{
  "dataset": "simulated fluorescence microscopy of cells",
  "encoder_inner_norm": false,
  "encoder_conv_stem": false,
  "decoder_attention": false,
  "beta1": 0.95,
  "shampoo_beta": 0.99,
  "one_sided": false,
  "adamw_lr_other_params": 0.00093,
  "decay_fraction": 0.4,
  "warmup_steps": 240
}
Rows from block 5 of the encoder, named by matrix and row number. Rows with one number belong to one neuron. Each number is 500 + 40 x the weight over its row's rms, rounded and kept within 0 to 999. All counts start at 0. Numbers have three digits each.
# fc1: MLP up (encoder.blocks.5.mlp.fc1.weight, 640x160), inputs 54-107
# fc2: MLP down (encoder.blocks.5.mlp.fc2.weight, 160x640, transposed), outputs 54-107
fc1.71:477505507557511513519578428523516461595549470498449568505444511601529454432532499552423534506538522498500538459501505496550484498565454584458471423504393498565491
fc2.71:421568556448517471544491570603522476438439555506521520503588565477522507526515532530516536520433540480525537504535506549538491511511481498528507507525533435501463
fc1.72:509548483541532534451541462547399508566546558493529503480459566501600530516511468631455566460530550533565517510523550508543565490489505530453485469515455472488512
fc2.72:501462502523513448633491463476560491495469439540512549550510485501472588500518585465514479554510452503393568516463439490517423442606426453445464523514527549463512
fc1.73:491532507465552479495502515545449399551528446453479425546449460498598569546547511392575482477486523499498441440529515501534507460522455506536488547452532488454500
fc2.73:456465527486482486599475467496505503533559450480509553483516476588476485512409551516508434510495506479436516489556416492520482497540489464591442468469463448519498
fc1.74:485458517499460572546535487508560561488556488441563483439518461526465472468484473539434515516492480445518561494511515498523470530483519485487564485508546520455513
fc2.74:527505509542425442502471463516523504574487515598500450503552539515511507454485482506599509476523576527590488470507556501505527520465505524502486478521445485513538
fc1.75:447501458526503540466487491505463517474536501509542633522530478466490499509506398498543527490473514481509521527484486518538496442426405440501546464550477457556506
fc2.75:549557556499480447488463444506476526508525475522408500531514537548496493545432517513544526425544464591462498588465493489475448470451552518445458485565510518477503
fc1.76:553488510474475433486523499560526560598494474454590564499528612554523515390584552542487495526547503485591464500457476494555486482473502489492549537538490461456524
fc2.76:474478478524489491511531529469484413464483472580462490537396510520519476458544486462525507562443517528414458519511440500492547545542530514431453434487482571451425
fc1.77:532567586518445457443523442536524513473540532473570446411483475505540559448573468476464460512534496432520515495559438561494494544506474475518502514494456571425562
fc2.77:464463473472534506551482503487521442562498523478467478510555511508544451503469444514537485566492549544464406451553549501511569537509550534484492487499484514466475
fc1.78:439476472474504543474465501530462508436512491420549498548517560498424490422594570533564514536479497532502463508423499473448496473530505513479501401585499595536492
fc2.78:502413467513500505521508510486470542520478454544544448468480524581548482548523537513517432477576477548544471467579482467608493566512515483505479535484554468517496
fc1.79:509521473581547539516524535501538553487482558472564497422504533565569518547500494482519479479508430531524450479559491486483534461497525502464548529451486539544568
fc2.79:521496445485518450472491418525517472481529396561450564547474464411421520484552475485508496490440522482466487479507472488452468516544497519498479547492498482447497
fc1.80:529508530544532480505453508463444475465446517482495524462534563419448529487486467504508490479509461472518514500496559485556465515478490520463468397540475442545453
fc2.80:523479539462466526511478504468467466526551547482446500547463533482526499483550483394529587444462523515477500513558479536467518596480465516551500549465486562503497
fc1.81:503462528461565504470531523508495433511579493540488526512456510460496447496552493542538513508446477569519490447542543433465416470490489452500538457449473454522505
fc2.81:465561532516490468515522480498434487523453473507458516492506468431496500515461445506530549503487539505504512582535487520479529510532540499521559517515534489545503
fc1.82:505468392583515517532521474575479575494468507500456507491418485520533501538491481572540515483485547514497518512497506558524549456519513527494507401475497422506546
fc2.82:533472581537493521501606452455509504515497470516559529509472455510489536489530542471560503542516527439499441501486467427510508466579414466550460532536520520485525
fc1.83:464507529565475481473457527515527501502487483518571493535509512440510487473519397555472430476481529483522501528508517449526446499519488568548523534496485466496489
fc2.83:563438456425506433513483479479480461505551482496454511497522499582474531465513519453507551579532481554488565460478532451502445557515486509533481536474514605520470
fc1.84:617568489547515468449515543550482435537477552511496554527525552457457476461441488548460517431496532519545482475495516482498443514522528442492436514571486514490526
fc2.84:424461561499500513495494454444482498413524486439492502471471474559464511498463604463523526491456485545501514552417503522502480482599459559501545485507566504557554
fc1.85:484413439460502471518531463514554437511548444527498509488560467537457482536529471524516413486484539496502507637490523482479475470495494554488515489510467510471563
fc2.85:562583558460481579515514491423494491503540496492491439557466564502492543480488512557508511509544500533509530422525490508564551442462526469603530526523544488530527
fc1.86:547482494585497544610546501440459536454565517484497487519437538469490578452457586548502556509414514442547488475540564508505515483534506521489509451462477536505493
fc2.86:469520540499538520470467505527546481480502525473559473491505447585518494493444481484480526530548540495482460533504466452553509486500410482602454508550483472473545
fc1.87:500468498510486463563535479478460522474523453523434502525477479483406522465474545478560553535481549419490505505477505511495468518484410516393517504454463444565509
fc2.87:406485501476529505456454464478526536492430504467532434520494467487488508454551452567425448483491482481540529526495553496570583457534534498513545520440519489526515
fc1.88:472506462471582511512528493490491478521588506426474501484450513503539506507552531559459502501487423543491555506514528405552513524504486499538504508440500429539526
fc2.88:498375530490463531476472564495509514511462490561445490520481592432493495504487527486504459498551560535543458465425515466473524521575491534477537531474447502474524
fc1.89:477450508468502537369534515416549431467492450451586500494504483515474472522569530537542457481479483486596540526484518482535535461538500457505441524487487482491539
fc2.89:450478471571433456487449496534473488472546564530517523532480492433535467469430599402502600469485553518554500543517569510468499527515427480545471514522516420477477
fc1.90:478521511568499506476506556502489587552512512584493475544484463432475513528471469517533478457556529405494516519496466552464450506504504465457516534483523538471521
fc2.90:497504472500496525535423518468477530545510459527583563472456470549543532542483501479521528510481553537510511479519473497462525438494490578510454539549466507527531
fc1.91:477493544495524472503505481450533534468551522449574437510436483498479528466448512449463479522482508501532428489531540501563461526516561545487456535550504543551419
fc2.91:538515429538439527443486488523511486438469549568568435528484549493513462486530538456524545549482502533508524476522508438517524451490436476499523508521497534515552
fc1.92:477478510473485472443505551476555467562410467449523471550491521503511474466500487513436503536465459490422507530487514456545480518502446435437493457490511510535493
fc2.92:506501503453487439498530508510442522454539451418527541479423474505422556493478498466493460604478535520513457514480535423485489422496513516473448486563526533431586
fc1.93:499481534454495542514544546484493489500489482513460506460512517521474545454534481483508579582518421476446548541558487466450465537524525450532467510458526539501483
fc2.93:445485502599520512481482533501565549493563521486486491544520517540524568550514531445499507486429490548478565504411527553519449560477473560520471420473480487487499
fc1.94:595491573540538475494507469517433547475425529471563483437523475442527562498527496510525547463536534467488439566605489506508473511509467463462471447475465536532479
fc2.94:534432489538486527502514469505506436561576552497518507545488562562460461559519498409505519429486505510526527560517489574435615498559459466481498438449543452451506
fc1.95:455493524498521521453492502540485543531465508456425546447489505548538489463463498463459516477497517491486533512517522523473485505463563525583520506498506518456514
fc2.95:603501456510478392511463517447475539496522529492475476458548527489494485565539483505553486488607473572477434495484452493528554440514549536501463589515509545516524
fc1.96:538589465494467454483558497514501509505467494446482580492527511438527518523481501481511488433491451480502512475497485496468409452423470507497533427469514580513430
fc2.96:448493550435452520430512485473514539512504564455568387607515538452541494410545489493480497497504505519477435499474461487486447504508497542473570511496571453504503
fc1.97:521459512513528528462509513520495501439588478559480487553497481584506479471511497516533439464497481540481477578469537500462528495464473393511522482540487454526485
fc2.97:464489519475462529496427489535544484506511498487559522538531504489505442532560470562534562493538493512461451418581449474540594478440556501453513512440531499461527
fc1.98:519456511496486469459553473470497551541584455448547513418483534480496538483528434463540463445473509514476440493493533512437509478499427555511531496473443497539464
fc2.98:474577474521528505552513450520493437508417488528410468523492480505552443495464543504501537500496477433475542507512506547567468526502534521510488430502536521545498
fc1.99:486517500511562496457530473474490522520521567506454385463538515440528510478481573529482488524438497503424536511510477541513517509517478512503467498498510517487531
fc2.99:506464492471511503539498420509545448450471472496480522433458453554460516472506430533494420522475495463515490461494510501448515488555567460539545518582524498497484
fc1.100:527502449406559507503491492392549523529455523467550469531464516522497537521487429516477471488563518481500482457457454468491466521419539479514480528458580484492487
fc2.100:533480506560462523559529435468461505466529438505455464447602556523452528533520577455530554572482532503520542437594516460536525511527563520505496466549549478517578
fc1.101:514428476544542539538585551476570485474525477471515506558475511514487469522515551506466479598529537461517492513494505490486548456454508459485535468487438413528509
fc2.101:489493503458497422539450464462456605510575489588506503552532527535457533523513486579564454425492505491511474488560451524566431538597567477486480539508599501504485
fc1.102:542510529472519544559534531404528510525560478577474494460446516534524446489430528503550529510515495485518396622490528559550449489505544507498499510447430533528508
fc2.102:602494492515511503478559465548510480477495498471457471571526521485494554453501455490509516535486551551461446536534548460521459563560472452557504466489484469507427
fc1.103:478562482527464580463498548573471498483460530510537564510469474471570535471555500400520531440467477525543530539516573463534432465463527470552442461462545508581480
fc2.103:488467522529568488474456453422415500541501455459502514469472470500520528460475532457562519540504519571499529455515513509461510448538497595539471534608454475528554
fc1.104:507494486473472442505549421498481498528476464492494496517536556484520540442535462547561509467489536464491598541459490445488500565461496537512435526518507523477481
fc2.104:492476499525539498492556460452467501484497489603573534564513492531506610483516453421486534498549507479539527475508503490562588518454457569407430553542542500521520
fc1.105:492568563435496526487518438476482481541503475418447464507492507513507449504560508530524438505476469521583563524479545464527552523563468483488587470530459421449499
fc2.105:510505516527520487487441455449525519494441454475499489453507508471545612502472503543572430456492514489549478560517490551505532451453501567402500514523542533542540
fc1.106:490528479522433494471510514492516553490518480475508420471469482462510520499551471571542465500501523490467511580540470487513447512518512534519509526502510472514450
fc2.106:472523535494485512495510489580486498508537547450515550455535500618561481524439552478475527451490470525472489563532557445451488512534605458452489482503555514516477
fc1.107:511498500470521483419481535478530557480455547472550530479424479477578497435438482504455496567500463500479496551505418431470481548519456470464558455491480495369507
fc2.107:535474483491448465527484492441528503460528502453468504541497509498444543535524579473529480451418556498511428501551524550498496473508536533513504515514513557484517
fc1.108:590579528504525548453508450516525485509514535498456538529459395486529489446529497554526463475511564467477436519473477502474493499562573448511472475505572467551451
fc2.108:454507480473450561505485506484475513544497544497542476472541566557487517562524503491477491473524543521457527517545533486501465507454462551472506565585512482472563
fc1.109:524476481501525503523521440440523596583475468427478499440534455458530389537474456491446506471492456481472447465514478504493574525448536506457451538523495529499525
fc2.109:525536533538537490470582583553506513496551525550486581521514435489506513474494532522504463508499499454508585526469484551505491497491474501482528414399469451445446
fc1.110:528488529445482502484471555548468515497554505485486509513476445490500485477517549480446522456563444469466559561514410492523458475500539478634570539488490538543567
fc2.110:538538472447459494504454503491446502383508466494400509467470475527507484516511554553506457547463475484474503515505512487404550419501475549447569501563536595512520
fc1.111:506496532493524527507436511485506485538522489547568499469476439523526484456510466443453519482498561475501538510532401469511492499431491498557509501455543530542424
fc2.111:473502565576535466525475502539495483550483429450501494492502590569499545547403501509466498560452486515585497469553466468532505460518599451533517485433567475489495
fc1.112:415522508520527468493479507487516545553579495471562455507522542453480500535499477451490436525524602494512483456433598459491543535504484518481511495547478532465506
fc2.112:499460395455494506474466492453485433494440459489532466529521523540508531471474522537517490509454438513460544547550472443580468504446582500450411513539477501467483
fc1.113:508477498502428496479482496526594513551506465430510531490495498499558524503489524501430509472561532521511461487507529556514463493511586535526495568574473488475484
fc2.113:449536470476550416491527521496397502493514486551534492538498496456481506539486506456488458493456470510530491507468461518576551411486444517435508535534473558543518
fc1.114:520578455471564578555492489398495544459511502498515546500442470451492507490437557534542566472499497479526534522489505461484463508488520541458479481516515505482554
fc2.114:548519575501509533481479497492439547493461540478479464491541557546536479389512504434508544452464514555471484467459578502544459516556412537507427520442512453508493
fc1.115:469543553470489518529558442540445497555518536511419416499494494511439469517493477510543493518457488501481559521520588533519561491523482524493506444468503507547460
fc2.115:527462555446489505451486507476488544482516531500526481506512509493511455538453479514528433548462468500418490522473492469455426448506561509553467491529554568467563
fc1.116:494441512545535481473466444557481544467547526413532554509486481430482441542482483509426499499491475564505450496436500520551466540500600449411518535526509521500511
fc2.116:510562486428528540563495505435468420473528454465511468533481469501528531495560444463520475585501499462514550462534438547581471504503448475520479516503496522560557
fc1.117:475429500533496481473456567473459569487509524472478364495465522501536483482449481456449502542464528523486473519471517543447497540530529475415531562544499509539483
fc2.117:539513504440552454495519449541525523477499520530493558446569525482492493527521434554447482522440469499551504498524500522496498511443500443495507493450471474538539
fc1.118:529427509642544480551497567513515508534460483451451476492560473470490525473582514534449552447497498472445585501488480498475529442481499442492454497502475499506528
fc2.118:458525557474528508492463511571519437486500472459445505490505486547583481503455480492451452529509501491465492455469483438460551490485437498472507480560467452464483
fc1.119:424502515478516490495507520495512432550545517510469538502561513523549473458426503480486518499467448511476573496531520507499474539477490527469508510494460482484586
fc2.119:505485536470521517457499493561511473513518500466530470407496493432439542471530487449484454506499530486505405503502489529516516499458481537495546486496536565539466
fc1.120:475563442510521443583524557490502519496556523495500526554544501447463554519485450504473542539489479479456501534454497411533526562464529495522500545516510488520547
fc2.120:466481519528497472511544411466474505495496468521519498449502429554492451463502424603491516450550533426507440490472456498458469478451551480568412518552537505481535
fc1.121:505532584489477551480496555505452517520473520413524496509518494504446449456552481558546490548555429488480546526484483516420544501575483527573543495462492432482499
fc2.121:529504455518409506489507462505501501495438547551515458505467558486530521493463528558441477587489485514482470549492530452485491532493485524487454486551463525457495
fc1.122:475474487496511473454475535524520503429483453473524477428522508514498518525438532508533519491454447463522527497440455476474441508416542581466558444580495486469432
fc2.122:506529456459453523490475518547511590456565451460515478580620483599461523497527467495439436473467497471462506486594568533498529492496476489459495506476564532488594
fc1.123:421439509542551511494462492502488494453505490489505491463536546422489454495438498574505516494481481439420481470428562476489562480491491483510557450540530455509520
fc2.123:492481495515511526522485435589591539435499481499428469579496520588502537526508448546581524467493569466540512501582566515539543470518452515489500492447526536488474